config.yaml
model: "contrastive image-text model"
dataset: "simulated telescope pictures of galaxies"
train_examples: 195000
image_size: 64
crop_scale_min: 1
horizontal_flip: false
translate: 0.06
tokenizer: "word"
vocab_size: 28
loss: "softmax"
embed_dim: 256
encoder_arch: "vit"
encoder_norm: "rmsnorm"
encoder_norm_position: "pre"
encoder_activation: "silu"
encoder_mlp_ratio: 4
encoder_head_dim: 64
encoder_fused_qkv: true
encoder_bias: "none"
encoder_qk_norm: false
encoder_layer_scale_init: 1.0
encoder_parallel_block: false
encoder_dropout: 0.1
encoder_inner_norm: false
encoder_patch_size: [8, 8]
encoder_conv_stem: false
encoder_layers: 6
encoder_width: 192
encoder_positions: "learned"
encoder_pooling: "class_token"
text_encoder_causal: false
text_encoder_width: 192
text_encoder_layers: 8
text_encoder_norm: "layernorm_no_bias"
text_encoder_norm_position: "pre"
text_encoder_activation: "relu"
text_encoder_mlp_ratio: 6
text_encoder_head_dim: 64
text_encoder_fused_qkv: true
text_encoder_bias: "all"
text_encoder_qk_norm: true
text_encoder_parallel_block: false
text_encoder_inner_norm: false
text_encoder_positions: "learned"
init: "torch_default"
residual_init: "none"
optimizer: "muon"
muon_scale: "original"
learning_rate: 0.011
momentum: 0.95
nesterov: true
orthogonalizer: "newton_schulz_5"
adamw_lr_other_params: 0.0029
max_grad_norm: 1.0
magnitude_pruning: 0.7
max_steps: 11500
batch_size: 512
epochs: 30.2
lr_schedule: "wsd_sqrt"
decay_fraction: 0.2
final_lr_fraction: 0
warmup_steps: 570
weight_decay: 0.04
adamw_weight_decay_other_params: 0.05
Rows from block 4 of the text encoder of a small contrastive image-text model, named by matrix and row number. Rows with one number belong to one neuron. Each number is 500 + 25 x the weight over its row's rms, rounded and kept within 0 to 999. All counts start at 0. Numbers have three digits each.
After each neuron's rows are labels from the 100 texts, of 14848, where the neuron reaches its highest value: "fires on" is the input token at the peak. Only what is clearly more common there than usual is listed. The data: simulated telescope pictures of galaxies.
# fc1: MLP up (text_encoder.blocks.4.mlp.fc1.weight, 1152x192), inputs 0-95
# fc2: MLP down (text_encoder.blocks.4.mlp.fc2.weight, 192x1152, transposed), outputs 0-95

fc1.353:500446500500485500500558500500550500500500500500500500500500500500377500500500500500500500460500500522500500500500500500500498574500529500500539500500500500500457500473500500500500500484500491500430500500500506500505500500500500500499500581500482500500484500527500500591500467500475500500
fc2.353:500500500500500551500500500500500500500500500500500500500500534500500500500500500500500500500500516500500500500500500500500500500500500500500500500500500500500500500500500500500500500500500500500585500500500500500500500500500500500500500500500500500549500500500500500382500500500527500500
fires on: "spiral"

fc1.203:500500500500500443518511500500434500500500503537532498500500500500500500500500524500500500500545543519344500500500455443500454521500513500497500500500496500577518500500500543500500468437479500500500500500500500500516500500500500500500500559500500485500500500500500500500506500514500500500
fc2.203:500500546469484535500500572463500498500500500488500500473495500500444511500500500500527500500484481500634500500500500500500500523500500500540500500467500500476500492500487500548500500500500500500483500522500500488500500568500506500500500479442500500500500500500500500500500455496500500537
fires on: "cluster"

fc1.561:534500465500500460500500500486461458491500500539500500500500500500500521455500483566500500486500491500411452525455500549500500500512562500577500479523500500552538500500444500500513522500500534500479500506490500500548476500500529476506500500500500435500528504500500500500541500500521500510
fc2.561:500500515459446500520500500545513500565506500500500500500469530500500472500500500500500500522459500500581534500500500471500500500500500500458563507500500500466431500500500500500500500502500487538543500500541500500500500500500451500453500500500500592500500500500500593500500500500461500500
fires on: "elliptical"

fc1.120:500500500500500500483583500555500500434495500543500500500542524475472500505500534505515500466526500484446504529500500500500525500500500500500500500429500521500500500506500491500466500500500500468528543507500500537458500500549500532523500501500465500500500500454535569500500502500500492500
fc2.120:557536455500462543500550492468510518485494499462484408487491500508460500500500535552500549494500457503500500394500521500447458500517529460500512500528506485547500500500500467500503518500468511500478554523500500509536500500500504496500530496500500500500501482500500528500501504536479536558
fires on: "many"

fc1.367:475500500512500500500500500500500500500500414542489500541500500500500500500523500500500508485500500539500469500500500500500500500500500500500500505500500500482500500500489462500500500451500500500500500500500451500500500500500500500500345500500534500500500500530500500500500458500500522500
fc2.367:432500500500527500500500500500500500500498500500550500500500500500500500500500478500500500500500500500484500500505500500483500500471500500500500500462511503468535503500475541508500500500500500500435500510500414500464520520448500501558427430528492454484500485517500500500500500457482500500
fires on: "flattened"

fc1.57:500500500500500500500500500500478498500500500500500500500500500515539500500567500500502500500381490500546500451500500500500500485500500500500457500500500500500477500504500500500500500502500500500500543500500526449500466514500467521500547500500500500500500500500500500500500483500482520500
fc2.57:500500500500500500500500444500500500508500500512500500495487500500500500500500500500500500500562500500481500500500500500500500589500500500496500500489500531500439500500598500500490500500522500500500425500500500500500512466500500474500500499500500500500500500500500500500481500500494500500
fires on: "armed"

fc1.542:488500500500485500500514500500500554500500500500500500500500500500435500500491536500500500500471500530500500500500500500419500500500558466500500500500500500500500500541500411463500500500363500500484500500500500500500573500500500500500500521500509500426500500500541500589500500458500500500
fc2.542:500435500500500500500481500500500500500500500509500500500500500572500500500500500500500500500500500478500500500500500572500500500476500500500500500500500471500500500500500500500500505500500500439500500500500500500500500500376500500500631500500500588500500500500500500500500500500500500500
fires on: "many"

fc1.564:500500484572488500500500517500541422500467500523500500500500500457500500580500500500500500516487500500500453391500500485500500547500500500500448500500528500500500500547500500500500500500434500461511500500500500569500561500501548500464500500457500500573459500500500509500500500500500500500
fc2.564:500500500495500500500500539500500500500500500500642500500500470500500485500500425500500500553500500500500500500500500500500505500500500500500428539577500500500500500404500500508500500500500585500427500421500500500500500540500531500500500500500500500426500500500498500500500499500500500500
fires on: "spiral"

fc1.208:500500500523438500500598500500509500500500500500500446478500513477500500500500500485510500500539500571500452500500500477454500500500500488500524456500500527500500571500500500506500500530500516500500492500500500500500519500601500500500500500531500500500543500500489500500483489500500500493
fc2.208:500500414500500500500411500500500515500500498500500500500500500500500500500457500500500500500500500360500500500500500500500500500500500500500500500500500500500500500500500500500500500500500500563500500591500401500500500500500500500500500500478500500500500500500500500500500500500500500500
fires on: "cluster"

fc1.465:422500530540500461500509502500500500500500500500500500500519435500500500500500500500500500500500467500500500500562500500500543500500497500500500500500500500488500489500500500516483500500544500490500500500455500441500500466500500500500465500500500500500500500503500486496480424500500515500
fc2.465:500500391500494519500470500500500562500500500500500493500500584500500500500448500500500457500500500500500500500468500500500500500500500500500500500500500500500500500500500500409500500500500500500500500500500500578500500556500500500500526500500500500500500500500500500500500500500500500467
fires on: "irregular"

fc1.454:500500574500500433500500500589500500487500500500449505500475500500500500460500540500500457500500500500500500589536500546500500500514500516500500500462462500443500475545500389500500500500512500500500500500500500500500500500500500532488500511500500500500500500500500500442500500491457500482
fc2.454:500500392500500500500500500383500500500500500500500445500500500500500500500500500500500500500500500500500500500500500500500500500500500402500500500500500500518500500443465687500500500500500500500500500500500500500500500500500500500500500500500500500500500500500500500500500500500500500500
fires on: "galaxy"; "-"

fc1.599:500500500515500514500458500500500500500522500500500500456500500500500505574500500500500500496500500500500511500500520500510508500417500500500500500500500500570524500500500471500500532500500441500500500500559500541500500500513496426500540500500459500500579500460500500500500505523500500500
fc2.599:500450415532512500500500445500551500551500500475500500444496508509575413500495500452500500591500562457498517459509544501500500512500500500429500500495526500500466500500500500500500500500500439500500500500550500500458501500500496533515500470500422500509497499500500586500511500500474500561
fires on: "arc"

fc1.237:492500500523500465500587474500500504421510497500479500500500472488454533500437500577500500489500500500500500500426512552500488500500502500500500500500500500505500500500506500500524500500500514500459495500500420500563500500500529500412500500500500467496503510500453464470500500500520490485
fc2.237:500500500500491500500500500500513500618500500500500491500500500500500517500500500500500500500457540500500500500496503500500500529500500532451528500500500500500500500500500589500500500500469500500587509500500500478500500500500508500618503500500500565500500500500500587504403500500518470500
fires on: "galaxy"

fc1.260:500486509500500500500500500500473558500559500537500500500500500500548436500500500500553500500500500489531442500500500413500464507500542490500500467500540487496573500513443534500520500500520500500500500500500500500463422500500500586500500569494500500519500500523500500500500500500500500500
fc2.260:500543500500500505477500500480500486537500500533500492500473500500520500540533500500500500507559500494537479527533500500500500547500461500555500500541500500500500500500500500543500500500500432500500500493500522528500530500445500458500500500500500500497495500500500500538500500566588545462
fires on: "bright"

fc1.380:500500500500500596500500500500500500584500500441500500500500500500500500500500421525500500500500500500500557500500500500422500500500500434500500500500500500503500500500500500500599500500500500500500500500500500500500500458500500558500500497501522459500500500500465454500520552500500500500
fc2.380:500500500500500500500508500500500500500500500500500500500512500500572500500500500489544500500500553500583500531500500500449500500501500500500500500500500500500500569500500513500508500417500500500500500500500500500500492500500528524500431455500500500500500500500496500500500487500500500500
fires on: "irregular"

fc1.63:514500500538526460500500468565505500500500523500500509500500509462500468480500500500500556527500500500479500463515500500500436500457478509500509474512500494500500500500500573493500500500474514480500500607499500488500500511500500484500581500527500500500438500500500500500500540530500500500
fc2.63:500500500500500574500500535360500500487500500500500500474500494556500500500500500500500500500500500500500500500500500537459500500500545500500500500500500537500500500500500482500500500500500389538500500455500500500500500507500500500500500453500500500500537500500517500500500455509500500471
fires on: "cluster"

fc1.755:566500500500470500500500500486500500500500500500432500500500500500500500475506500500436500500500500499500500500500571500482517500500500469500500500500500500500503500500500500500500500500500500500500505500500500500500500500500500490500500500500500500500500539525501500500500500499500500500
fc2.755:500500500500500507489490500557500500500537500454564500500551500445520500500500500500550501500500500500500500500500458500500563500500500500500500500427500500500435500500500500500500500500500541500500486500500499500500500500500500494500500522409500500500500500500500500500500500452500490489
fires on: "cluster"

fc1.480:558500500500500500500500511500539564500493433472500500428500500500500500500500500500500546500499553500500500500500500500510500500500416500500500500482500500515504500500500542479500500500483500500471500500500500500500500500500500500500500500428559580447500500500500475500515500500500501500
fc2.480:500508500448500482455500482500500557500500434500500500500500500500500500500500496499500500500454500548476509500446500542500527524500504500500500466500504500483500500500543500500480554505504474502500474500500500488502500556500500453500495500500500482517562500513500470537500501500500486500
fires on: "galaxy"

fc1.555:500481500500500500500500500500500500500500500531500500447500500500477486500500500500500500480525500500500547500525500500500437531500500500396500500549500500500462500500500500500564537479500500482527503500500453531500500497500500500568500500553500508500500500537500592518452508500500550500
fc2.555:500500583455518465500458500478513500502535494546500500465500511500527500478535500470489500497521488500500500500500496451500554521500440501447500500449500500500487500519455504500417500539538500500500527500500542493500420489470494500500477520500500500475500500497545500500492547500541490524
fires on: "arc"

fc1.188:500475500500500500500500489500543500488500487500499542451500499535500500500521500512500500545500518500500500470540500500500500500500500500472472500468465500544500500487465589500500470464500500500500576500533500500500500500483500507500500449500500514500383500464500500500500540500493500500
fc2.188:500500500499507500500500500481410500500500500500442500546500500500500500542482500500500435479500500500500500502500500500500529500500500500500500500500500531500500476449489500512500500500500500507500366497500500432500500462484500500500544585500500505508573500500500500478500488500511500500
fires on: "elliptical"

fc1.687:580535500500475418500500444500500531500500500453500513500500487500500500503500500500526500500550578500500500500558500500500510500500500500500500500500500500497500500500522476500500500485500500503556500500553500500435524500500500500515500500500542507413500500500500500500500500500500500500
fc2.687:500500476467500504461466500500480500500500500500577417512479535500500500500500466500475500486500558524480512500471500519500500500500500498500500500500500500514500504492520537481445526500498482513523531500486484504500497544532500461500500504494500500500500500508500500515539519500513500500
fires on: "galaxy"

fc1.64:500500500485500509479441500473500550550476500500500449500520515549500500500500500500495500427494506532500500543454445500489500536500500500500500500500500477515451509496557457469500500500500488530510497500497541500525500469543461500500570551500500512538550500486476504500512533500478517500
fc2.64:573464455523509500500470516500498500515500500449500551500494500479511470513525527453526535531500516500555527458518538469500500486495468500462500520503500500474483522497469500521565476455500466500514500576526500452469559500464522537490500454504500491498526489500481531500512481500448500500
fires on: "arc"

fc1.107:500500500500472610500474500500500500550500500552500500500500500500575500500500497500432500500500500477525479435500500546500500500500500500500500500485500500500500500500500500469500500500500512500500482500500500526500500500500500500507500500548500439500500500500526500500500500503498529500
fc2.107:500500500500500423485500500500500500500462500500500492439500500500500561500500500500500500500478533500500500500500500500500500500500500500504500426459567500500466500500500500500500500500500500500557471500500500500557500460500500553500500469456500500500500500500500500500500500500500439500
fires on: "irregular"

fc1.437:377500527500497500464526500571500500500501500500500500500500503500500534490500500524511500434500500542500500500441555426500500500485481500500500500500471499500500500500510500500500500500500500500469500500500500509500500466525489500500442491500500500500500500468500500532500500500508494500
fc2.437:468500500491500499500517500500500469500543500500557500500500500500500500500500500544500480500526500500488501521540469489484500488500526507500500501465507497473500472500457559522500500500485500515498491500529440500500552500447500531518446419552506449500500488500500505489500523483458500500
fires on: "flattened"

fc1.207:500500496500510500500475500493500500500500500500455500459500500500500500500520500511500524435500500500425480514500460500500500500538517500500500500500500500415500445549500500500500454510500500500500500509500500538500492439500500500500500500500495500515500462500500500500500500516518500500
fc2.207:459500500500500440500500500500500481500500500500565500500500500500500500500500500541500461513485529500500520500548500500500500500500500504500500493473500507500500509500474551521500500500500500500500500472467432500500500502498500500530396466566500480500500500473500565500500480500489500500
fires on: "flattened"

fc1.198:459500500500489500500500503500509500500500500503385500500500500500430500500530500462430532500500500500584496422455500473526553500500500500500475500518500500542467432500500500500500500544500500500500509521500500500500500500500500500500500500500500500500500500500500500500500500539500497500
fc2.198:500500500500500498500500461500512500500498500500525500502494500510500527500500525500619450500500496500500500500461500500500500500500500478500500500435488500500500500500500500497500500500500587525500500500500500500500500500470500532500500488500500500500486500500500500500500500500500506494
fires on: "star"

fc1.275:500586511519500422500500500500490500500500500427500500485484500500500452500467500500500500500500506500500500500500478500500500500500500500580500500500500423500500497541500491500500500471500547500500500500515500500509500500500500500500500423500500500500500564500500500500500500500500486500
fc2.275:500371500500500500516500500500500500500497537549500500500500522468500474500516500500550485500450500489460500500500486500482446500500500500444552500544500535500500500500500500500500500500543500511500500449500495533500560449553500504500500500500500460471500489500463500500500500556500520500
fires on: "galaxy"

fc1.593:601500500458500466500500500549529506473549459500500500500366500500500500500478500500494491500500523500500500500500500500500500500441500500500500500469500500500500516455442532500500413524500500500500500500470500486500500500480405489500453500500500500500500500465500500529500446500500500500
fc2.593:500510500422500504500502500500500500500471500500420470500500500500459570500500536514536500500508447500500500564500500500500498500500527500500500500437452493500500500500500500500500500500500500500574500500500500455500512478500563500538500500500544500500500464500500520500481500464500500500
fires on: "flattened"

fc1.164:500500500402500444500500500398500500500500500500500455500500450535500500500500536514504500500500500500500500574500500500500500500500500564539500458500500500500500458609500500500500500548500500440500500500500500524500500431500475500500500500500500500500500491500500500500500500500506500500
fc2.164:500500493500500567500500500500500500489500500500537500500500633494500500500500434500500473500500500500500500500500500500499363500500500500500474500472500490500500500500500500500550457500500500500500550500500500500445500500500500500500500500500500500500500500500476500500500500500466475500
fires on: "<end>"

fc1.434:500500500500500500460500500500536500500500500500500500500500500395407416500564554500500500500500500500500500522500541500500500500500500500500500500500514500551500500500500500500500500500420500500500500500500500500500500500564523500500500500500500500500500500479511500500505500500500500500
fc2.434:500500500500500508500523487483500524462500500441466381493462500568500500500500520562500528500500455496500500398500500500417426500500524500500500500500500500541500483500500500500500532500500500500450533500500500500552500454500500472500540500500500500500500497500500500500495500500500531523
fires on: "star"

fc1.165:500500500500533438500500500500500521500453492500500500497500458467500500500500501532500500481508493500488500509500517503500445500441500500500500500527580488500545500443443500500500500500500508524500500498500500514500500500500521521500558500500502500500500533500521500500500500500459446486
fc2.165:432500500500500495500500500500500500409500500500500500500500500500500457500531477500500500500462500500499500500500531500500610500520500526500500506500500500509473500500500500465500500500500500500500529500500500500500500500500488492441410504500500500500500500540500500539500500496500531500
fires on: "cluster"

fc1.137:500500486500500500509540500607500500491534500500500500500500574500450500500500523500500500443500500500482540462500500500500500519559500500500500500440500500500500500500500500500494517500500500491500559500500483500458500465529500500500500500493510500500500500476502500500500556500500500552
fc2.137:557532461500495534513540506474494499464479528477492391500474500527500500500500540540490547497500477498500500381500500518435500537500500463500508520537497500536500500552498484500500507500462555500461531523520483490547500500500500500500530503521500500479500438500518523500500458518500500540
fires on: "many"

fc1.358:500487534515500493523485500504463520500551500500545500500491500500500462512538500500515500500551500448500500500583500500500441474504500521505483500500500500500566538500490517500540500461500503500500500500500500582500511500472470500500513500545500429500500500494547500452500513481500500487
fc2.358:502498523440500500423496500528542500500500500521483521514500500535500524499500493500500500527500500518500548507500500513500500502500505505500514457508500510487434546500471471456481500557547506511485499520525504500444403475518502500500500500481500503500500500504500505498500582467500500500
fires on: "armed"

fc1.6:500500500500500500441500500500470500500500500500500500500500500457500576500500500500521500500500500500421500500610500500500500462500500517575558500424357512500500500500507500500500500500500500500500500500500475500500500500500500500500500562500500500500500500500500500500500500500499500500
fc2.6:500500500500500500500500500500500445500500500500536500500500500484500500500500500500500500500500500560530500500500500500500500500557500500500500465604673500500500500500500500539500500500500459500436500500500549500500500500500500500500500500500500487416500500500500500500500500500500500559
fires on: "elliptical"

fc1.579:500500500500496500500500500500500542500500544500458535500500500500462500423500500500500500500500543533461523500500500475500500500500500500500521500500548500500500500500500500500500453500459500500556528500500518500473500441428500500505500500544545500500500458500514500500500500503500487500
fc2.579:500500500500500500500609500500500500500500500500500500500500500463500500500500500500500500500500500500604500500583500500500500500480500500500500500500500500500500500500500500500500500500595500500500500500500500500500500558500500500500500500500500500500500591500500500500500500500500500500
fires on: "bright"

fc1.25:500577500500500455500500500500500500432500500449500513500434446500432468500500442500519500500536500521482472511500500500500500499500502500500500500500511475500462500500500500505500507500400500500500567500500500500500452502500500500500500501500500478500500500467513562500541500532500497500
fc2.25:500433572500504510500500467500488500487436500500516490500491500452475500454511500528500500529500500500520481500500500454500500500500539529500523446500522533489500543468500500500522481500500500500500487500500500523500500500500503520497500514451500547573500500500500529500520521500500500592
fires on: "bright"

fc1.69:568502500500500500500481440500500501500486500555500502487405500490500500500500459500500479500511460471500500518500523500500500500513500500461500544554500500500500500500520500474493500543500523467549500500500500515500500500500500500450500500439515500458500500500520512538500500500500500500
fc2.69:500518553496509500477513500500500485500500469500537460500488530500500515500500526500485468488494500475420493500455500545561500542500500466500500500479507504497500500462503540526511536513519511524488512479500470500536439501506500465500533500543500500500500500486500500500519538500500500547
fires on: "arc"

fc1.443:519493500500458500500500500500531500500507500500500500474436494500500500468503500500509500521500539500500500500527518500479466503500500500530500500447527500500500500500500500500500500500513500500506510500495500500477514527500500523491500500500500442456454435500591500472515500444500544500
fc2.443:500500535501541486500500500500460500500511500544500500500549500500536500500500500500500474442537500500500493538500500473500534500460482500508500479458500500533466488547466501499500500500567515500500500500470500562500446454458496461500479500499500500481494500481500500512500500500511500500
fires on: "bright"

fc1.158:500500500500500500500500500500500500426478500500447500568500500500500500500500500500575500497500500500500500500431500500500500500500500500500520500500534500500500500500500500500547500500500512500500570500500500505465456500572500500500500500500500500452500500500500500500500477500540500500
fc2.158:500500500500500500500500500474500500500500500500500500423500500500500500500500500500500500500500500500500500500558500500500500500500500500500512500500500453500500500500500543500500500500500500500500500500500449500500500500500500483447500500500500500500500500500500500582500500445500500500
fires on: "irregular"

fc1.389:500500500500500472500564462500500500492500500437601508500500500500500500500500500500500500500500500500500500500500500500500500500500500500436500500500500500501564530515500500500500500500500500470500500517500500500500500500500500500509500500500500500517500508500500453500500512500500500500
fc2.389:500500500500500500521500500500500500480463507500416500500500583451500500500445500500500500500500500500500559511500500500500500500531500500563500500500500503500500500500500500500500500500500500500500500500500460500495500500510500500500500500409495500476500500500422509500500500500491500500
fires on: "irregular"

fc1.229:496491500500514500502500500500500500500500500500463502469500550545523500464500509524500501466500500500479486500500500507501433500500500500500500500500487500485511475500500500436503461500483500500500500500500500500500500434521477500500453439500531500500500484527500500548500500535479500500
fc2.229:436500500500501500500500500549500455500513500500551472500477489500500466514500500535500484500529529500495500500539484500506506500500500494457502534474533467500521494500477528504500479494488497521476525500540459500500520534455500510549427453542500451500500500514500542509505472463482500500
fires on: "flattened"

fc1.482:575434500500500454500500500500500489500500500500500500500500467337500457500500500500500532500512500486500500500500500489500509500500500500500500500500500500500500500500500500500500500500500500500500500500500500500500500500500500500500500500500500500500551500500500500500500500500500500500
fc2.482:386500500500500540548500500500500500539500500407500500500500500500500500500500500500500500500500500500500500500500500546500500500500500500500500500500500500500500558500500500500500500500500500500500500500500500500500500500500500500500500500500500500500500500500500500500500500500500500500
fires on: "bright"

fc1.460:500500500521500500500470500500500554483500500500500500500500500500500549500500500500506500516500500530500500483500500542434464500473466500500500500500500500500500500500546500500500500471462500500477500500513500500495499397500500500485513497500500573500431500477611500474500494500424500452
fc2.460:496500472448500500500500500500500500500500500500366531500500500500500500500500500500500507500500500500500500500500500500500500500522500500500500500533500474500500500500500500500500500500500500489500500500500500500500500500500500500500500500500500500500500500459500500500500500500579500500
fires on: "bright"

fc1.449:500515500500531484500511500502499478492498500500522443500500500500480560450500500500500500500397500489500500500440462454500522500500500544500500500500500500500500500494500500435500500500500526500457494500514405500500500500513475500500567500436462500460545500500500505500500570513553500500
fc2.449:500453422497503500500500444501532474561528500500500500496508500500515457500484500477517511584500500515507500500545586500500492539500538500500500500477500500500442500438500500516543500511500500500500505522488500500466531500473491566549500500500500500477500500508500584500500500500429499500
fires on: "arc"

fc1.643:536501509510500500500497500506513512500452488500500500500500500500475500460523508500500500440500534500500500502500485500500500500500500500545500525518566500586500500540549500500525500450500542503500500500512500500391524500485500508500490455453500500500500500500500500500500500500500500459
fc2.643:450456432500500500483500500500500500500500500478500500500509441419414500471500500500469500500483553500500500500413500500500524512500500500503508500500500522500500500500500500472500551476500512601500500502500500500500500500500500500500456502500500500500500500500475500540500462500500500500
fires on: "galaxy"

fc1.536:500500535500500500500500422500500511500500441500500469500514500500500500500500500500500500500500573500500500477533500560500500449474500500500500500500500500500536500500427500500548500500500500500500500383500500500500500500365504548500500500500641500500500500500500486500500500500500500500
fc2.536:500500500500439565500500500500500500500500561500500500500500500585500500500500500500500465500550452500500500500498500500500500500500500542538358500500500500470500500448500500500526500500500500500500500654500500500537500500500500500500500500500469500500500500500500500500500500500500500500
fires on: "bright"

fc1.17:500500500500500500500500500482500500500459496500500477500500500500500500500540500500500484500500500500500500500500500500500500500500500500432500500500500500500503500500500387515598500500500500500500561500503500500500500500500500500500500500500500500500500491500501635500517429500500526500
fc2.17:500500500500500561500500500500500500607500500500500500500500471500500500500500500500500500500500500391500500500500500500500528500500500500500445500500500500496500500500500615500361500500500500500500495500500500500500500500500500500500500500500500500500500500500500331500500500500500525500
fires on: "arc"

fc1.210:500500500500500500526468500538502500500500500500500435500500568500500500500500500500500500500478500500500500515490382500572500553518505500500532500500500500500500500500448453500500500500500500500500500500500476500500518500500478500500500500500558500500500500500500500562500500476500500500
fc2.210:500500500500500500500500500500500500500500500543500500500611500500500500500500500500500500500500500500500500500500500500500495500500500500500500534500500500500500500500600581500500500500500500500500500500500500500500500500481500500500500500500500500500500500500555500500500500500500500500
fires on: "<end>"

fc1.565:500500500462500500499500500548500500500500500500500500500500500500500500500500500500500500500500500500500500604543500348500500500500500500500500500500500500500500500500500500500500500500511433500500406500500438500500500500500500500500500500500500560500500500500500401500440500500500500500
fc2.565:513500500500436500500500500500500500500500609500519500500500500610500463500500500500500500500481500500500500500425500629500456500500556500500500513500564500580500500500500500500500500500500500500500500500500500500579500500500500527500500500500500500500500500500500500500500500500500500500
fires on: "spiral"

fc1.538:500420500500484500500500500567500500500500500500500500500509500500500500500500500584500500500500564479500500468431566500500500500466516500500500417500384500500500500500525500500500500500500509500500500500500503500500439520519500441500500500500500500449500500500500450500500500500539500500
fc2.538:518500500549500593500500488500500590513500500500500500500500444500500511490500500500500496573500449500517500571500500478500500500500500500500541472500500472500500538500458500500500500500500523500500500500500532500524500500487500455500500500500500500500500500500500500500500472483500500466
fires on: "elliptical"

fc1.619:500500500500511500500541505500500515500500511500507500500498500494561509500500500560542487500500495500500500500500500493423500499500476509500500500500500463500500500500516500500528466364500500500500500500424500500500500500500500535500500500435500467500500500500500500500500495527428484469
fc2.619:500500500500500500500500500500500500500500500436500448500500500500500500500500459500500500500500500500500500500500500532583500500415583500500500500500500521500500458500500500500500555500461500517500500500585500500540560570500500441500500500605500500500500500500500583500500552500500463524
fires on: "irregular"

fc1.532:500500500553500500500500503500500500529409500500500500500500500500498500521500500500500500500500500500500500500500500480461500500536500500500500500500500500500500500500504500500500500500500500500500500500545500500500506500505500500500500500426500500500533448500500456500500500500500500500
fc2.532:502500461448500500500500500500500500399500500500500500500500500500529500500500500498426500500500472500500445500438500503500576500500500500499500500500500500500500500530537500513500500487500500461479500500500524500448459527500500500500500500500500500500500500500500500534500500500581500500
fires on: "irregular"

fc1.494:500500500508500500500500500500500500500353500500500428503500500539500500500500501500500500500500536553500500500500500500500500500500500500513500500500500500453500503500500500500500500500500500500500500500384500500500496366500500500532500500500500500500500500500500500500500500500500500500
fc2.494:500500500500500500500500500500500453500705500500500500526500500500500500500500500500500500500500500474500500500500500500500500500500500500500500500500500500500500500500500500500500500500500500500500500500500415500500489625500500500500500500500500500500500500500500500500622500500500500500
fires on: "spiral"

fc1.608:480500530505520481499494482529500465500500465500556500500500500500544500500500530500500500500500500500500500515500500469500416500500500500500500500404500418550535500500511500500500491500500500500500500496500459500500494500474500500500500479559500500500500500455469438500500500444500445500
fc2.608:500536500499500500494481500500500500500478500500431500500511500500500518510500495500500500500500500528500500500479523483514500500500477518500500454500510532500425500500500431500500500527500500500500500527500500530500500491500500500504500500511559500536500490491468510529500500494558474500
fires on: "flattened"

fc1.691:500500500500500450500548500500500500500500500500500500412500479495500500529500500552500431500500500426500500500500500500500500500500500506500488500500500485515500500500500500606500500500500500500500500500500497532500500469500500551500500496500500500500395500500507549500500490500500500500
fc2.691:487500486500500500500500488500500500500500500512500571563500500500500500500500500430500500483476500524500500500500500500500583551500500500528499500474500500534460500500537500500500500500500500500538500413500500522474500476500500500500423500500460500500522573500535500500500475537471500500
fires on: "many"